A small sound classifier, trained from scratch: held-out accuracy 56%, 39062 training examples.
Rows from block 5, named by matrix and row number. Each number is 128 + 24 x the weight over its row's rms, rounded and kept within 0 to 255. All counts start at 0. After the name is the row's rms in percent of the matrix's.
# weight_ih_l0: GRU input weights (gates r, z, n stacked) (model.rnn.2.rnn.weight_ih_l0, 768x512), inputs 384-511
weight_ih_l0.93 121 [ 94 146 151 144 136  95 186 127 124 133 130 124 133 156 160 136 142  84 104 144 134 111  80 147 109 122 150 142 123 123 132 132 134  91 103 129 119 166 122 139 147 133 159 136 103 176 111  84 146 113 154 121 109  62 126 119 145 113 163 114 135 119 136 123 134 109  89 102 122 162 134  96 134 120 120 118 126 101 132 138 142 133 135 175 125 126 136 119 107 103 111 145 106 127 112 139 111  71 131 139  96 112 138 180 153 130 121 130 140 161 115 151 133  92 182 130 119 140 109 118 141 114 100  79 160 147 171 144]
weight_ih_l0.94 086 [144 205 114  96 139 105 123 140 124 106 153 138 113 148 118 155 147 106 119 149 133 131 151 123 122 135  96 146 171 125 114 132 143 144 114 126 132 124 121 135  92 102 152 159 117 155  79 125 129 101 109 146 153 162 158 139 125 139 138 133 144  82 103  71 138 184  97 101 175 139 160 149 118 139  92 137 121 116  94  97 149 133 154 112 131 156  78 132 149 122 155 176 155  95  93 102 150  94 156 131 140 110 142 134 173 129 120 145 162 166 124 144 134  93 115 163 117 108 137 140 135  93  98 139 139 144 171 139]
weight_ih_l0.95 102 [168 132 157 155 127 153 123 114 159  80  88 109 114 153  79 128  86 108 157 146 113 159 110 138 138 139  93 118 125 144 108 124 101 123 168 181  86 115 134 153  92 136 176 118 110 127 124 117 153 125 115 134 110 137 113 171 165 147 133 167  54 115 111 115 133 156 109 133 134 115 116 104 124 140 166 141 133 148 105 168 126 118 107 143 143 118 103 142 115 113 106 148 135 126  97 103 107  88 140 137 144 104 120 166 136 142 121 119 168 120 139 146 148 123  95 122 133 139 127 128 148 125  93 153 171 131 136  88]
weight_ih_l0.96 111 [123 117 108 124 118 108  93 107 138 150 110 127 147 177 158  94 141 104 144 140 108 148  98 126 107 110 123 156 117 125 134 133 108 125 100 126 118 113 125 141 109 143 161 133 165 138 140 138 106  91 145 147 170 100 146 167 137 141 157  85 100 152 177 131 135 147 144 100 138 112 139 135 153 129 165 106 142 138 121 156 100 143 150 126 111 116  94 128 140 111 130 164 170 108 112 168 145 127 141 139 143 164 103 161 151 122 119 123 100 145  94 102 169 119 154 144 113 158 133  75 111 120 155 108 115 117 145 124]
weight_ih_l0.97 082 [122 115 134 137  77 118 160 127 107 161 178 183  98 149 120 116 160 120 130 136 138 178 101 126 134 142  69 130 124 138 128 114 104 138 163 169 131 112 144 173 151  87 128 115 106 143 117  91 133 166 186 112 142  91 147 130 141 160 104  75 146 117 152 132 143 142 113 112 135 136 169  94 149 116 118 180  85 160 137 136 140 112 126 129  96  99 132 111 135 184 118 127 134 124 135 151 107 135 119 107 127 130 112 139 147 113 162 122 124 124 142 108 135 137 141 147 100 148 129 143 140 143 101 153 124 150 142 168]
weight_ih_l0.98 083 [112 151 118 158 143  93 155 114 142 123 124 178 115 157 116  99 134 116  74 142 148 157 133 125 116 143 150 168  88 154  96 159 145 101 126 133  87 161 115 100 146 120  76 162  88 136 129 164  88 130 102 128 144 145 185  90 155 133 163 133 110 144 131 135 113 136 102 116 141 159 112  96 149 145 112 141 101  68 189 125 121 132 153 110 103 143 123 124 151 145  79 126  99 118 148 142 137 101 129  93 135  99 162  99  98 132 113 127 170 127 101 149 166 147 144 152 152 143 144 120 111  83 120 109 145  87 133 104]
weight_ih_l0.99 097 [135 128 131 148 100 114 120 154 123 127 145 163 111 145 122 133  76 153 150 118 185 135 130  83 136 164  82  80 134  94  97 130 128  99  80 134 105 146 118 151 111 103 124 162  76 125 109 106 162 118 122 112 121 116 125 137 156 120 162 110 162 110 120  84 108 149 121 106 160 122 125 133 142 116 141 140 157 114 173 107 131  97  80 114  74  94 152 104 142 117  88 166 142 156 119 148 149 118 113 131 106 119 149 146 112 139 123 108 140 163 193 115 143 112 132 153 105 128 109 151 125 110 121 119 172 132  90 151]
weight_ih_l0.100 110 [162 136 124 120 106 135 121 152 137 127 128 135 155 100 107  91 132 105 127 117  77 150 151 147 106  88 121 104 142 141 129 169 142 161 122 133 119 117 148 124 146 143  98 121  98 112 116 135 145 118 108 115 162 133 131 116 133 116 101 129 139 136 102  91 136  99 120 132 143 119 139 129 167 132 133 151 120 123 131 122 165 189 112 121 144 145 154 147  60 132 118 127 147 117 146 156 156 151 120 141 139 161 108 151 126 135 114  84 156 103 153 105 149 154 165 139 115 159  87 117 122 130 122 160 153  95 128 104]
weight_ih_l0.101 092 [157 108  98 137 132  99 120 137 135 140 147 137 140 162 117 141 106 148 136 118 126 183 134 137  74  74  99 143 114 105 129 159 109 117 113 147 150 132 106 119 144 138 116  74  95 152 158  92 106 103 118 104 148 133 135 137 146 116 108 142 153 102 131 101  92 119 122 145 183 145  89 137 149 101  95 113 124  90 125  81 139 142 144 120 153 120  99 129 129  70 139  94 145 146 157 101 162 134 172 108  99 133 169 131 140 144 133 138 115 106 138 167 111 129  90 112 137 162 128  91 145 153 155 124 110 112 157 154]
weight_ih_l0.102 086 [155 130 129  90 149 132 118 132 134 108 160 106 154 108 171 126 131 138 132 171 144 138  94  87 126 121 194 147 120 122 128 120 160 134  85 155 176 152 112 137 129 130 130 135 128 115 142 167  85 113 112 127  99 143 134 139 143 127 156 149 142 111 133 140  95 142 156 107 136 124  66 186 133 171 117  74 152 139 165 174 128 113 111 131 114 146 108 110 119 104 116 120 140 203 109 118 128 121 145 144 115 100 128 173 129 135 129 136 146 148 109 131 102 126 162 126 143 114 119 146 186 178 130 112 162 145  96 142]
weight_ih_l0.103 085 [116 127 135 136 124 117 144 133 121 113 129 115 132 106  90 150 161 150 137  84 166 142 169 125 112 149 115 142 146 186 118 147 120 145 163 112 129 148 140 116 127 132 129 111 170 159 160 153 123 134 103 106 122  84 159 163  95 170 136 155 107 102 120 116 106 157 171  96 141 130 119 143 101 110 126 114  95 174 181 158 144  78 110 138 134 126 153 161 141  94 164 156 130 135  86 117 106  93  93 152 140 145 112  90 119  89 145 131 130 149  96  75 138 124 138 173 145 151 160 128 101 152 108 124 104 126 117 110]
weight_ih_l0.104 098 [120 123 111 134 137 102 137 143 119 171 129  99 147 147 111 132 139  75 178 117 156 143 138 150  89 124 155 157 118 121 102  85 116  85 133 118 127 130 146 138 113  77 123  98 127 103 121 132 144 121 125 126  90 153 100 155  82  99 140 145 131 138 105 133 121 142 127 145  89 124 156 161  97 133 152  63 105 142 150 112 124 116 168 108 180  79 106 151 168 129 143 138 110 125 124 118 153 151 154 145 194 133  88 104 129 143 145 148 117 132 179 101 164 137 106 154 128 102 130 152 112 150 107 116 137 169 139 181]
weight_ih_l0.105 117 [101 182 129  91 123 149 146 125 109 141 122 148 139 117 121 103  89 155 137 166 118 120 100 121 115 103  76 155 186 139 137  86 161 119 123 156 137  89 135 149 146 123 108 140 165 177 136 108  98 134  80 152 148 115 121 125 175 127 124 143 111 113 152 138 114 134 135 110 100 118 122 141 131 128 122 170 131  91 108 133  86 158 171 129  85 115 149 120 157 168 118  66 151 111 114 154 132  82 191 103  96 114 137 130 109  91  87 153 104 112 136 107 146 120 141 140  86 193 122 138 137 144 143 148 156  75 158 129]
weight_ih_l0.106 096 [ 97 146 119  64 127 100 158 102 169 141 136 122 140 117 132 164 164 138 143 111 116 169  84 124  80 127  94 136  90 110 140 125 122 139 160 130 117  94 135 147 153 113 144 115 107 128 111 141 113 139  75  98 122 152 148 111 152 116 119  89 136 132  85 132  87 154 126 110 142 158 165 165 135 118  99 137 162 123 150 132 122 101 128  79 130 122 135 115 128 133  78 120 165 113 132 126 139 109 176 149 168 125 156 160 125 139 101 119 134 159 120 126 142 104  88 143 155  83 166 124 103 151  47 141 140 150 132 137]
weight_ih_l0.107 061 [161 137 104 119  82 130 134 117 114 141 143 104 162 154  84 126 104 146  91 174 129 151 123 103  78 104 173 113 105 142 145  97 131 153 113  73 102  91 152 131 106 126 128 152 123  92 119  93 144 123 119 141 140 144 138 116 128 166 151 134 166 177 149 151  94 121 148 146 113  93 125 129 147 141 136 155 134 167 101 166 109 117 185 131 133 181  92 162  85 149 121 113 115 148 147  87 128 135 146 126 108 163 138 143 113  92 171 164 184 162  89 129 139 109 101 144 122 134 164  85 131 111 116 119  71 142 163 121]
weight_ih_l0.108 096 [ 85 143 170 159 141 143 142 131 118 129 156 120 152 133 154 160 154 109  85 186 119 112 109 114 167 155 131 126 160 122 129 109 113 128  80 115  78 156 134 100  92 137 111 140 130 112 150 125  99 145 149 150 153 123 112 103 165 133 114 139 126 141 142 123 109  83 155 160 125 119 118  57  95 115 169 108 106 117 159 123 184 156 120 155 140 144 130 113 144 132 151  92 166 127  93  95 106  97 154 108 182 129 110 109 149 141 138 107 121 162 158 122 143 146 146 110 140 172 123 117 117 128 124 129 114 124 138 133]
weight_ih_l0.109 067 [ 88 116 100 122 150 131 102 142 101 110 158 136 148 110 126 145  86 124 159 138 116 111 126 127 103 134 111 138 121 131 131 133 106 146  91 135 187 157 161 114 143 117  89 156 106 120 118 177 104  98 119 109 127  99 152 105 105 157 154 164 141 124 137 147 109 128 169 129 122 135 136 107 122 132 163 135 129 136 127 119 103  84  50 120 105 143 121 119 117 150 118 149 126 119 133 113 134 157 144 124 184 134 104 121 148 112  96 171 129 165 139 163 136 140 126  69 120 100 109 145 155 108 153 139 101 121 125 118]
weight_ih_l0.110 073 [110 113 154 119 118 101 140 157 155 117 164 125 102 117 121 137 129 128 142 144 132 170 154 128  97 113 178 165 171 143 128 126 167 123 149  97 111 142 168 123 143 150 160  94 116 154 119 141 140 185 150 124 128 177 179 126 153 144 121  74 103 124 129 141 140 106 130 156 106 125  84  97 126 175 151 105 136 110 128 142 144 109 119 164  96 117 100 128 129 116 137 118 152 186 137  95 135 133 148 104 157 109  97 109 106 127 126 104 109  97 126 104  87 106  96 159 131 137 103 102  97 141 154 141 115 176 171  70]
weight_ih_l0.111 087 [129 138 118 140 114 148 138 143 112  92 114 130 108  95 102 131 112 127 148  74  82 140 145 115 131 106 119 167 152 120 137 142 181 126 160 154  98 140 120 119 125 144 143 119  85  97 154 121  91 102 129 144 141 172  93 141 115 109 139 131 117 168 184 184 148 164 130 143 146 163  98 112 139 109  95 163 123  98  94 139 125 154  99 129 102 128 150  93 162 141 118 120 140 114 129 154 147 149 108 148  98 114 180 118 129 131 118 149 160 118 102 104 128  73 112 119 161 133  50 115  93 105 100 110 126 150 122 171]
weight_ih_l0.112 129 [112 126 142 159 143 108  94 130 125 130 153 149 125 140 119 113 127 123 135  84 142 142 139  96 144 113 179 133 171 129 146 143 112 117  80 139 106  95 131 111 136 114 156 167 135 111 148 153 145 160 142 168 121  86 134 175 147 117 143 108 144 123 129  88 112 122 134 151 148 130 124 138 160 102 130 121 126 129 100 110 128 151 137 155 121 166 122 130 157  82 106 115  80 163  91 129 169  84 159 138 105  98 105 137 121  74 116  94 153 143 132 128  81 140 147 148 120 102 138 141 119 126  94 138 132 157 127 130]
weight_ih_l0.113 114 [150 179  76 117 147 133 144 131  91 106 176 129 125 124 136 149 133 120 119 130 158 145 108 135 140 157 131 169 113 107 169 105 108 113 141 157 107 175 167  97 115 127  99 149 131  97 131 166 127  95 121 138 115 149 156  94 152 133 107 131 152 142 167 158 134 138 133  76 146 149 103 153 122 129 128 140 154 122 123  94 133 110 136  90 134 106 142 146 141  94  87 117 142 125 121 118 172 133  94 152 161 110  91 125 124 153  90 143  94  89 133 162 168 104 124 122 113 125 118  83 147 104 129  97 128 143 125 109]
weight_ih_l0.114 093 [101 114 138 129 116 156 143  81  89 104 116 160 139  87 121 108 105 156 138 120 102  95 108 130 118  71 170 110 142 101 191 128 172 135 117 131 154  95 173 118 111 106 155 117 108 127 135 143  86 150 110 128 118 112 112  97 139 138 148 114  90 103 141 109 139 112 129 108 150 171 112 134 106 135 134 128 127 129 128 153 114 139  89 111 153 108 118 104 122 111 165 101 187 156 108 136 115 104 112 160 105  98 192 110  99 134 169 118 129 103  65 135 146 120 123 149  99 143 132 122 121 128 112 120 150 144 127 123]
weight_ih_l0.115 093 [198  93 135 117 131 149  98 122 166 132  88  91  79 112 113  91  95 114 133 129 145 130 112 121 124 124 108 142 117 139 127 146 113 126 140  96  94 122 128 119 127 126  92 200 143 143 184 132 116 117 112  99 124 141 106 118 118 171  95 114 131 129 121 127 101  99  65 120 159 132 149 118 100 145 149 215 125  99 135 104  75 102  99 150 103 134  94 122 115 141 113 165  77 112 146  82 136 106 120 126 167 127 172  98 125 150 138 117 142  87 158 149 138 102 138 135 129 130 117 105 142 130 152  99 144 122 140  92]
weight_ih_l0.116 083 [153 113 101 147 173 152 161 131 108  87 157  98 163 157 145 129 125 115 138 134  93 113 148 144 126  93 156 157 129 100 132 129 122 153 159 136 109 104 131 101 150 100 148 113 149 110  78 150 134 126 126  95 133 143 152 147 118  82 128 122 126 113 182 172 134 134 113 116 102 127 101 128 109 140 169  96 166 131 141 147 114 111 109  89 107 136 162 131 139 133 154 135 157 139 116 114 126 167 154 130 124 136  96 161  92 127 155 153 146  82 141 127 101 160 121 134 149 134 157 121 133 112 112 151 142 144 124 142]
weight_ih_l0.117 103 [130 137 136 130 138 111 150  82  37 127 160 155 112 130 118 147 126 137 139 143  98 148 106  94 101 107 129 136  64 155  88 139 159 133 132 123 131  83 140 101 107 106 165 121 134 122 134 122 144 124 165  97 158  88 140 135 115 154 144 132 139 122 161  68 128 148 131 135 118 125 103 152 147 138 103 121  74 139 120  98 127 109  99 132 127 120  96 132 121 129 173 122 131 151  88 108 154 125 149 125 107 120 113 112 160 131 150 144  89 177 117 151 122 158 116 107 110 170 148  96 162 128 164 143  94 125 151 128]
weight_ih_l0.118 148 [119 101 126 149 160 150 114 163 138  87 160 112  93 141 112 179 132 164 151 105 117 116 127 127  92 129 124 141 175 159 135 134 111 135 126 128 143 143 158 129 183 117 123 132 102 108  60 155 153  82 149 137 166 111 169  95 116 114 119 126 137  89 116 151 157 149 119  97 143  90 142 125 139 103  85 130 152 100 143 124 145  92 115 138 160  99 133 149 180 141 126  91 125 142 159 119 175 149 105 115 112  90 139 128 127 112 121 160 100 134 134 127 132 110 141 135 112 105 140 114  84 155 135 145 162 129 113 160]
weight_ih_l0.119 098 [138 120 142  88 164 142 149 110 137 172 166 146 109 104 135 142 169 180 159  82 121 145 113 165 128  95 157 168 113  91 111 110 131 119  89 110 122 127 114 118 156 136 125 138 132 126 112 129 135 142 165 133 153 117 125  79 153 140 176 134  82 104 113 142 135 129 137 115 135 124 129 131 125 129 103 140 152 124 157 139 148 126 181 105 105 151 124 129 120 149 135 153 141 106  96 116 127 115  82 161 145 143 124 140  75 138  83 120 142 112 152 125 121 114 135 130 111  91 145  87 140 147 108 106 125  71  93 123]
weight_ih_l0.120 100 [ 72 103 110 104  96 148 125 104 133 122 114 146 117 109 154 143 126 151 155 109 146 106 134 133  98 140 135 129 135 138 168 146  81 125 166 106 130 134 107 174 133 181  99 157 163 102 117 127  93 135 105 134 162 126 144 146 125 129  95 120 114 132  61 194 171 140 133 107 113 125 145  80 163 178 170 120 162 126 136 143 113 133 129 136 135 136  86 135 138 115 159 113 147 124  86 111 155 112 118 106 123 160 115 120 110 143 118 167 133 125 159 142 140 127  93 163 155 153 161 118  87 111 138 138  99 134  93  99]
weight_ih_l0.121 087 [117  88 119 114 142 134 174 139 109 102 153 160 144  85 150 126 105 128 179  89  85 141 154 122  95 132 116 141 103  78 127 123 128 118 128 100 100 111 128 145 107 131 144 132 141 123 143  95  98 170  98 120 139 130 143 141 167  99 138 129 133  90 130 136 152  96 138 131 115 112 126 128 120 107 124 181 138 124 125  93 132 138 111  77 137 149 134 127 150 132 141 178 140 178 143 153 125 129  95 106  64 130 132 112 112 126 155 122 141 171  88 128 112 150 117 148 154 129 114 149 130 100 129 182 101 158 108 159]
weight_ih_l0.122 098 [116 150 159 145 117 129 135 146 152 144 111 170 119 125  95 155 115 163 127 139 145 100 110 143 111 143 144 128 148 113 118  98 127 131 119 131 142 168 158 139 131 139 121 149  66 129 150 139 132  86 102 145 132 124 100 110 129 138 163 165 117 142 106 113 108 105 116 102 132  99 149  95  99 108 120 109 107 130 131 131 105  88  88 128 152  93 136  92 159 135 138 106 155 131  96 132 130 120 150 140 146 156 146 175 125 141 104 125 109 136 126 143 150 106 110 162 153 137 140 157 119 127 122 112 125 117 155 112]
weight_ih_l0.123 111 [129 113 164 130 135 132 137 121  87 139 173 143 110 160 130 142  84 159 135 106 149 159 131 138 198  89 144 144 162 162 162 117 101 152 117 124 135 109  99 156 140 122 122 119 104 152  95  90 108 174 183 117 125  89 109 151 140 139 114 154 144 128 160 143 101 135 125 129 124 111 137 159 156 111 163 133 154  80 120 108 140 103 108 124 110 101 139  69 129 128 130  92 111 112 157 113 146  94 155 137 125 146 115 136  97  85 115 122 125  98 154  90 154 139 121 162 148 107 134 107 127 120 103  96 115 175 149 151]
weight_ih_l0.124 065 [155 145 133  98 138 113  89 110 155 175 148 183 133 160  84 155 146 140 113 126 122 140 134  85 149 135 136 161 136 142 114 140  93 159 135 113 144 106 131 122  72 119 162 126 115 127 134 125 151 151 123 124  70  95 135 170 135 121 106 167 126 141 112 161 184 125 112 110 126 108 101 177  88 121 107  97 103 185 116  86 147 107 176 104  98 167 107 117 140 102  93 103 158 144 146 123  97 120 119 134 123 106 198 145 131 131  91 162 136 157  89 165 111  99 140 129 102 111 105 147 135 142 123 112 158 162 125 131]
weight_ih_l0.125 106 [110 129  89 130 114 109  73 141 139 168 137 120 136 138  97 129 140 149 108 152  97 131 189 135 109 146 124 118 166 113  92 159 118 125 101 134 157 110  85  79 111 116 156 132 142 124 147 164 134 118 127 111 131 118 134 157 118 119 120 153 144 171 131  70  92 104 108 157 112 143 121 136 130 106 162 129 116  91 139 148 151 129 121 156 131 165 130 112 137 129 130 125 140 139 123 120 125 159 131 127 121 126 111 142 114 158 119 117  98 135  88 114 106 127 156 140 149 127 135 137 157  97 109 140 156 127 146 117]
weight_ih_l0.126 098 [108 129 125 125 117 161 152 116  90 142 110 149 128 121 109 133 141 169 128 112 150 122 123 142 106 116 123 147 108 154 105 161 110 133 160 140 132  99  70 142 106 155 126 159 157 115 132 192 138 103 140 144 147 122 127 114 154 138  86 136 154  90 152 106 125 156 151 129 124 126 112 128 160 166 149 136  99 123 110 142 134 161 105 126 107 113 140  92 132 127 134  83  88 121 149 106 126 108 104 111 133 135 104 115 162  82 176 144 137  91 104 150  91 177 176 101 110 109 103 127 134 121 177 120 130 136 136 155]
weight_ih_l0.127 113 [137 131 109 113 128 135 104 104 127 151 130 137 153 128 130 122 165 111 128 145 103 106 161 100 116 130 104 132 148 124 103 113 169 146 129  75 136 148 150 111 137  99 144 103  81 132 135 117  94 140 103 113 123 124 102 144 118 148 107 143 146 155 105 103 156  59  88 147 110 108 117 132  98 142 137  93 133 161 169 136 134 166  95 134 123 109 117 145  79 156  97 113 124 147 115 131 129 126 130 147  99 113 119 134  88 181 130 121 118 145 167  99 101 152 126 139  95 130  82 125 127 138 112 133 164 159 144 154]
weight_ih_l0.128 093 [ 73 128  95 158 120 121 169 118 109  82 160 142 123  92 118  96 124 163 101  78 159  80 140 122 115 143 140 161 135 146  84 163 109 106 112 142 115 129 141 115 116 138 137 122 124 126 104  96 164  88 113 110 136 147 140 159 131 128 126 113 123 134 109 131 119 149 108 117 125 143  83 108 161 156 137 129 132 114 152 161 181 132 151 175 116 128  75 103 184  96 121 103 156 100 113  97 111 120 156 136 137 172 155 144 130 159 193 153 133 145 152 137  97  95 140 120 125 134 154 118 163 127  92  49 146  78 105 126]
weight_ih_l0.129 104 [133 128 120 134 142 149 109 147 113 118 108 162 136 155  82  96 113 139 115 124 127 143 182 100 115 124 160 144 144 149 119 137 119 134 153 132  98  80  94 139 115 159 174 122 124 157 143  85 132 137 154 146 115 107  92 138 122 129 142  91 127  82 105 137 149 156 124 109  81 118 140 156 147 170 123 178  97 173  84 130 113 122 162 119 124 101 150 130 113  93 141  85  93 162 147 169 152 141 120 160 119 103 115 113 135 111 114 149 128 112 177 128 136 109 174 117 109 103 112  97 129 139 121 109 193 170 106 146]
weight_ih_l0.130 100 [132 115 128 125 162 117 135 122 117  84 132  94 147 115 152 132 111 137 105 154 188 135 162  94 154 103 157 132 152 120  83  90 108 141 148 136  92 154 136 144 142 139 114 148 121  95 149 135  85 125 161 134 118 114 142 113 143 131 138 135 126 109 144  84 135 115 160 185 134 104 114 180 137 115  90 100 108 108 119 159 203 131 125 129 115 140 132  92  73 126 161 156 122 139 100 107 129 127  88 149 134 127 156 120  93 101 112 139 130 130 118 132 154 115 158 139 151 112 148  98  83 136 134 180 134 113 156 181]
weight_ih_l0.131 100 [170 111  84 155  99 112 140 132 138 141 116 117 126 124 127 101 126 135 128 126 156 112 121 118 139 131 140 148  90 133 134 164 116 118 176 175 128 123  95 124 163 120 119 139 149 103 119 139 110 137 159  67 113 102 102 130 139  97 122 128 118 155 116 148 127 125 180 103 111 148 103 120 138 157 154 118 138 144 152 139 128 177 147  93 126 137 139 124 127  87 151 134 127 169 166 136  85 116 141 138  93  90 155 155 108 148 130  98 133  92 114 138 126 125 102  82 143 148 128 133  83 108 175  99 130 134 144 103]
weight_ih_l0.132 114 [153 105 129 137 107 101  96 155 114 120 129 137 155 117 124 136 148 146  80  69 136 133 103 103 161 132 150 165 136 105 107 141 140  92 110  89 108 109 102 153  98 129 161 155 152 127 126 157 135 166 154 126 166 134 105 142  80 132 145 177 103 126 119 135 111 124  90 175  97 112 161 127 151  95 125 154 111 125 133 170 105 175  96  99 111 179 111  97  90 104 109 112 164 129 122 159 112 112 125 206 104 129 123 118 137 121  93 106 112 139 149 133 136 116 108 171 163 146 153 126 115  80 141 135 128 133 151 130]
weight_ih_l0.133 104 [128 133 117 169 113 147 121  97 114 109  99  99 143 111 108 154 132 118 145 115 136 118  89  86 181 148 135 106 138 135  77 175 138 138 153 137 112 126 161 101 138 120 130 136 121 192 166 119 147 126 148 119 122  92 155 102  99 132 125 150 122 137 134 142 107 149 145 121  96 147 137 161 173 164 134 161 102 118 126 136 161 131 181 123 117 125  87 125 111 138 115 149 127 136 109 125 135 113 126  93  73 162 123 113 128  82 117 130 109 116 128 126 128 140 119 125 111 152 122 137 103  91 119  55 108 105  98 158]
weight_ih_l0.134 081 [137 159 176 129 143 103  81 110 109 107 118 143 150 112 148 128 118 112 114 111 112 170 132 101 100 154 141 136 139 150 119  92 131 138  96 111 108 127 141  72 123 152 179 136  91 132 135 148 134 126 147 126 135  98  79 115 118 103 122 121 125 187 121 140 140 137 172 145  92 117 140 127 122 136 175 161 110 142 139 104 101 105 112 102 154 191 132 148 142 127  57 144 126 133 131 134 149 123 146 147 141 104 142  98 105 157 112 138 125 100 134 129 145 118 140 132 140 132  77 102 119 146 116 137 110 125 130 113]
weight_ih_l0.135 125 [126 136 105 126 139 156 122 151 113 131 116  87 111 120 113 101 115 168 165 174 141 142 115 146 123 144 129 120 143  96 115 155 183  94 122 117 134 171 119 140 115 123  95 119 181  81 152 126 147 113 163 132  91 105 119 128 115 114 133 135 127 102 129 129 106 152 107 130 144 114 136 161 144 109 140 151 116  96 128 139 124 118 126  89  91 119 104 128 146 136 140 122 139 146 116 118 125 133 196  92 142  94 116 132  94  93 125  89  96 120 146 123 140 115 139 108 113 131 133 200 157 141 132 155 188  71 129 134]
weight_ih_l0.136 085 [117 116 136  96 163 116 123 126 145 118 172 117 101 143 144 174 131 129 131 153 131 134 166 121  99 104 150 135 163  86 123  92 104 139  99 108 139 113 159 130 155 128 137 130 164 112 145 160 136 130 117 101 140 157  92 125  80 174 143 134 170 105 127 123 112 118  77  83 115  97 140 133 134 151 146 136 135 160  98 167 131 132 112 136 136 130 100 178 164 143 157 140 113 138 110 116 169 157 132 102 134 165 131  94 147 155 153 139 124 146 163 114 133 162 133 124 122 123 133 146 126 110 137 101  91 128 140 132]
weight_ih_l0.137 118 [133  82  94  94 155 118 122 144 155 156  61 152 126 165 118 123 138 153 106 159 133 128 165 143 117 146  81 164 183 154 169 150 163 125 127 136 156 145 124 135 127 131 109  61 164  84  78 107 170 127 137 137 120 153  79 141  99 150 112 110 129 182 166 109 124 150 127 130 164  93 106 146 112 131 150 136 131 119 130 109 107 134 136 170 133 147 149 127 125  92  94 121  85 120 109  94 128 136 134  93 174 120 125 131 127 141 141  65 138 119 111 138  92 170 109 117 138 119 141 148 151 148 154 143 165  79 162  92]
weight_ih_l0.138 110 [139  95 154 145 110 121 149 115 102 140 103 141 125 129 100 133 114 128 139 190 119 182 135 173 133 138 118 155 118 140 130 119 142 135 115 119 132 107 148  95 120 157 102 155  94 144 137 162 112 134 165 104 166 123 125 113 156 102 118  95 131 166 116 108  98 140 135 118 136 113 104 137 110 157 121 158 104 131 110 116 106 127 128 126 146 161 106 148 117  79  84 117  65  82 113 150 123 119 161 145 138 104 133 118  81 165 119 149 135 157 120 139 127 130 117 120 127 118 188 164 136 118  92 112 108 142 127 116]
weight_ih_l0.139 100 [130 117  70 111 140 135 158 165 100 139 125 116  96 101 140 124 173 129 148 165 116 124 115  75 111 106 133 137 126 128 121 120 124 107 146 126 136  87 128 121 131 167 151 168 137 124 162 124 147 160 131 127 106 157 122 111 102 160 145 123  75 110 160 132 110 173 120 130 137 102 147 129 159 140 146 126 152 113 114 123 104 122 132 112 131 138 118  91 132 127 165 157 161 101 121  70 136  87 203 106  97 153  67 100  65  88 150 145 144 110 151 168 107 148  92 130 140 137 110 125 140 138 118 144 128 104 126 126]
weight_ih_l0.140 097 [ 80 137 129  86  83 156 141 133 137 114 148 166 123 138 113 115 122 155 108 163 134 130 125 113 147 118  98 101 107 155  96 144 125 166 110 106 118 154 133 132  70 137 135 121 127 138 140  92 123  80 142 133  86 101 108 172 118 122 178 189 169 143 136 160 102 130 123 106 136 157 126 165 106 133 142  96  89 125 139 108 145 134 109 120 138 138 131 119 137 153 156 100 152 134 108 117  82 121 119  94 133 132 106 158 168 140 120 128 149 132 119 127 168 115 140 104 129 140 115 128 126 108 142 160 121 126 110 133]
weight_ih_l0.141 104 [124 100 144 129 110 163  77 133  91 120 111 150 156 132 137 148 120 141 124 136 121 120 125 138  94  95 111 141 172 113 105 110 102 144 130 118 149  82 143 108 122 132 160 137 152 154 114 122  98 137 114 113 142  95 138 112 155 129 117 147 115 151 122  71  94 104 165 132 157  99 145 139 131 132 126 105 124 115 130 108  97 117  95 117 123 165 133 129 160 127 143 136 163 132 126 122  69 151 144 106 124 134 117 128 171 147 174 144 137 150 131 162 153 140 110 133 110 102 107 143 166 140 124 105 150 165  98 140]
weight_ih_l0.142 124 [116 131 116 108  94 124 136 153 110 169 110  92 114 100 146 135 145 113 115 150 186 167 119 142 123 136 167 169 131 125 132 129 161 113 124 130 144 111 143 140 111 131 154 116 166 154 162 105 153 129 149 152 103 104 105  99 113 123 105 138 115 104 118  86 155  94 136 111 114 140 133 186 102 173 128 159 126 146 149 160 105 105 129 114 124 121 143 141 128 164 117 145 139 119 161 126 120  96 163 106 127 112  93  91 112 161 128 113  86 198 122  93 129 102 131 116  97 170 132 118  91 111 146 129  95 133 112 134]
weight_ih_l0.143 079 [135 107 140 126 140  98  74 139 169 130  98  71 133 150 142 175 116 118 121 146 121 117 169 109 146 136 125 129 132 163 128 108 124 116  98 171 167 113 103 139 138 165  86 131 119 109 150  67 127 146 107 127 176 158 161  96 125 130 147  91 138 108 134 142 127 154 125 118 113 140 131 133 124 124 116 100  93 163 111 130 123 113 131 145 123 105  96 175 154 181 142 124  99 124 139 102 115  84 106 145 125 121 126  94  94 195 119  90 122 114 122  66 102 142 107 125 145 114 125 119 121 159 103 170  92 144 137 145]
weight_ih_l0.144 107 [105 148 123 113 127 140  96 132 121 132 172 122 171 121 124 120 117 145 149 128 113 132 141 107 107  71 116  93 114 139  92 132 102  89 129  99  93 137 121 138 125 111 127 101 116 111 148 132 122 137 152  93 150 120 138 169 116 106 112 146 124 157 133 121  89 151 115 112 142 100 129 158  95 161 159  98 118 158  81 165 131 119 137 149 125 162  96 131 132 148 140 121 167 101  99 127 147 165 111 128 140 135 118 107 140 112  92 138 123 182 145  78 132 110 104  77 120 149 128 107 166 135 109 116 102 112  85 126]
weight_ih_l0.145 090 [161 116 162  96 101 139 160 114  69 113 103 157  87 149 135 129  95 131 149 184 115 108 133 135  88 114 151 118 116 157  88 144 102 135 136 117 109 144 180 159 145 114 110 105 114 138  91 145 147 144 160 144 105 152 118 133 127 115 114 127 152 168  98 180  54 131 164 118 116 131 163 129 107 151  47 104 125 145 129 101 102 119 147  75  83 151 156 116 118 110 133 126 136 152 153 135 110  95 156 116 132 108 135 136 112 137 126 149 137 110 154 103 144  96 146 119 123 118 119 166 101 130 133 138 144 159  92 137]
weight_ih_l0.146 092 [ 91 127 119 112 127 159 163  98 141 116 159 171 161 107 135 149 113 103 149 134 153 113 111 143 127  99 124 158 119 107 109 120 125 155 141  91 110 143 114 124 143  92 118 113 122 109 127 130 117 139 107 154 132 113 145 143 119 108 152  76 120 133 105 119 140 145 160  65 171 126 124 160 116 103 142 123  83 130 146 120 122 107 117 138 134 131 133 121 140 211  62 170 121 110 106 156 147 117 114 127 142  83 114  97 122 110 130 130  87 125  96 103 105 132 139  40 139 126 128 138 137 141 111 126 133 129 104 125]
weight_ih_l0.147 077 [131 125 156 141 108 181 168 110 165 159  89 110 163 123 105 109 142 124  78 123 125 128 115 123 138 132 108 141 110 165 109 117 138 132 102  90 111 131 171 155 158  86 127 138 116  85 170 160 116 159 128 140 121 123 158 125 132 143 106 153 147 133 157 148 123 126 107 155 128 137 153 148 137 104 106 170 136 167 119 103 151  83 125 111 180 114 139 138 100 158 140 117 151 171 156 112 133 126 163 118 167 117 102 134 114 113 138 165  88 167 118 140 163 103 143 137 181 152 133 152 141 109 115 101 134 125 175 115]